A small segmentation model, trained from scratch: activation silu, widths [64, 128, 128].
Rows from block 2, named by matrix and row number. Each number is 200 + 40 x the weight over its row's rms, rounded and kept within 0 to 999. All counts start at 0. After the name is the row's rms in percent of the matrix's.
# convs2: second depthwise 3x3 conv (model.mid.0.convs.2.weight, 128x1x3x3), a 3x3 kernel
convs2.0,115,246,248,239,216,248,243,182,234,251
convs2.1,102,191,217,243,151,131,219,136,181,210
convs2.2,075,200,211,200,169,226,276,192,239,273
convs2.3,113,272,241,182,259,248,192,223,185,174
convs2.4,097,156,134,161,182,146,147,205,193,179
convs2.5,095,230,236,263,237,240,225,263,226,199
convs2.6,102,241,199,195,249,226,188,281,245,229
convs2.7,119,256,236,207,259,240,184,258,212,166
convs2.8,105,141,148,139,209,194,163,238,226,170
convs2.9,092,144,123,140,174,169,194,202,193,209
convs2.10,097,201,215,230,214,226,245,245,257,271
convs2.11,106,248,256,235,219,235,271,209,214,228
convs2.12,118,226,258,279,202,212,254,193,199,233
convs2.13,094,130,142,184,146,155,188,173,194,194
convs2.14,107,234,222,189,212,196,161,159,145,121
convs2.15,083,221,175,155,191,163,145,158,155,144
convs2.16,103,147,154,178,155,150,177,151,174,172
convs2.17,099,198,212,213,183,152,175,156,141,126
convs2.18,111,251,220,219,265,245,198,265,213,181
convs2.19,098,220,280,239,230,267,218,209,204,183
convs2.20,090,179,150,143,202,162,147,244,227,164
convs2.21,100,170,156,141,167,166,163,165,186,146
convs2.22,086,186,239,255,194,201,274,212,219,260
convs2.23,094,175,182,189,148,152,180,147,150,149
convs2.24,082,229,216,252,237,237,273,218,227,238
convs2.25,096,178,195,165,161,167,151,141,150,158
convs2.26,103,203,163,161,176,163,145,155,161,146
convs2.27,094,141,121,152,162,188,183,199,180,211
convs2.28,100,169,169,152,174,184,152,194,170,122
convs2.29,092,184,212,255,181,164,190,136,140,161
convs2.30,104,183,214,252,221,235,236,256,260,239
convs2.31,090,196,186,253,183,223,279,198,223,261
convs2.32,104,137,145,182,148,170,190,155,221,228
convs2.33,104,173,194,241,185,230,246,213,279,248
convs2.34,090,290,225,223,246,233,229,223,190,220
convs2.35,109,206,216,234,201,214,254,210,249,285
convs2.36,101,161,221,212,166,183,195,130,134,160
convs2.37,103,190,159,180,255,158,132,251,206,183
convs2.38,091,215,275,205,228,248,164,197,167,145
convs2.39,110,226,218,239,226,258,267,213,220,252
convs2.40,108,229,232,229,254,249,245,221,247,241
convs2.41,091,254,241,238,223,213,185,202,153,128
convs2.42,095,148,134,170,176,157,155,211,185,159
convs2.43,102,182,142,159,185,126,155,187,167,192
convs2.44,102,266,221,199,268,220,201,247,246,219
convs2.45,099,232,250,204,231,191,137,178,146,149
convs2.46,109,133,132,156,159,170,174,196,207,201
convs2.47,081,162,171,131,192,182,163,175,162,141
convs2.48,093,196,165,149,230,175,125,215,162,160
convs2.49,106,243,255,257,242,246,205,212,176,160
convs2.50,088,176,172,210,186,184,244,225,258,281
convs2.51,111,148,159,165,163,170,164,157,177,147
convs2.52,117,191,137,147,175,141,156,181,167,193
convs2.53,099,259,266,249,247,234,225,204,190,199
convs2.54,106,215,226,231,207,161,190,149,133,139
convs2.55,093,168,202,165,191,181,155,163,151,123
convs2.56,093,199,166,169,187,158,129,185,160,141
convs2.57,101,183,200,240,200,225,255,249,264,249
convs2.58,113,214,206,192,277,250,193,261,242,210
convs2.59,120,246,239,166,257,269,172,182,201,179
convs2.60,111,211,205,160,197,138,136,176,164,147
convs2.61,100,222,176,149,225,177,115,215,210,155
convs2.62,118,196,169,116,225,193,142,219,204,155
convs2.63,098,180,150,129,207,203,132,209,212,161
convs2.64,103,209,158,138,238,196,141,236,194,150
convs2.65,113,198,206,159,221,176,128,207,171,125
convs2.66,099,218,182,165,273,201,181,274,237,198
convs2.67,107,229,172,142,206,152,132,186,179,157
convs2.68,090,250,249,247,180,248,255,168,201,220
convs2.69,091,257,238,270,187,227,233,229,209,243
convs2.70,111,183,178,186,172,156,182,141,142,141
convs2.71,087,187,208,227,189,234,264,231,251,267
convs2.72,072,146,143,123,196,207,179,188,240,194
convs2.73,094,277,236,206,259,187,182,169,165,169
convs2.74,073,244,217,234,226,208,257,255,217,261
convs2.75,104,222,192,175,213,246,291,151,183,200
convs2.76,081,226,213,225,214,238,226,246,275,252
convs2.77,068,217,151,140,230,186,137,199,153,170
convs2.78,097,237,271,231,229,270,198,192,189,165
convs2.79,094,256,190,182,261,228,191,275,221,212
convs2.80,115,217,199,156,188,149,143,160,149,155
convs2.81,106,156,179,166,177,164,163,150,136,166
convs2.82,100,169,182,124,188,165,144,171,172,165
convs2.83,115,177,187,191,165,183,175,120,146,154
convs2.84,095,169,162,143,213,167,165,221,183,125
convs2.85,087,155,183,199,157,198,274,194,225,264
convs2.86,084,153,165,137,206,183,126,213,218,170
convs2.87,095,176,163,125,205,175,139,212,202,151
convs2.88,122,257,240,200,253,263,209,221,242,224
convs2.89,086,198,167,133,186,142,139,207,203,162
convs2.90,076,177,164,121,176,178,133,195,181,176
convs2.91,112,261,225,224,273,219,185,250,204,166
convs2.92,097,219,260,249,203,238,248,188,248,243
convs2.93,094,218,187,157,243,179,134,255,199,151
convs2.94,111,263,270,211,230,207,203,246,212,246
convs2.95,097,150,190,221,123,162,217,150,169,213
convs2.96,106,262,238,218,248,249,219,251,232,191
convs2.97,069,130,153,132,170,199,169,174,192,193
convs2.98,110,262,249,203,258,240,213,252,221,201
convs2.99,107,206,223,172,187,171,137,163,148,137
convs2.100,106,205,167,174,236,211,186,272,269,234
convs2.101,081,257,274,256,211,208,233,185,175,181
convs2.102,100,196,231,205,216,226,158,168,129,131
convs2.103,096,245,231,247,236,248,241,250,207,237
convs2.104,094,182,168,153,210,156,140,224,181,135
convs2.105,083,173,237,267,196,249,245,196,212,257
convs2.106,103,231,171,176,264,202,188,275,243,216
convs2.107,102,190,171,142,227,180,128,232,185,150
convs2.108,115,141,122,141,176,179,190,212,208,194
convs2.109,113,177,190,150,170,174,153,163,149,142
convs2.110,104,217,208,208,218,236,213,250,278,260
convs2.111,100,132,143,188,143,166,175,189,218,169
convs2.112,095,264,256,257,233,203,219,177,158,187
convs2.113,129,256,274,256,229,221,233,202,182,201
convs2.114,099,177,160,202,214,195,230,257,259,266
convs2.115,099,135,159,173,128,157,188,180,198,211
convs2.116,109,207,231,236,221,236,229,241,257,268
convs2.117,094,167,155,178,210,222,211,268,263,237
convs2.118,073,238,281,244,218,182,210,259,214,203
convs2.119,094,217,178,162,278,211,153,256,222,185
convs2.120,113,258,200,207,265,217,197,279,214,203
convs2.121,099,191,188,168,204,181,121,221,181,124
convs2.122,092,113,186,224,145,162,202,180,204,165
convs2.123,085,136,137,165,218,231,195,235,250,201
convs2.124,123,174,146,144,155,144,169,161,198,208
convs2.125,112,216,201,173,229,243,216,206,278,267
convs2.126,101,266,243,237,246,231,226,246,215,227
convs2.127,099,167,157,161,139,160,152,180,169,171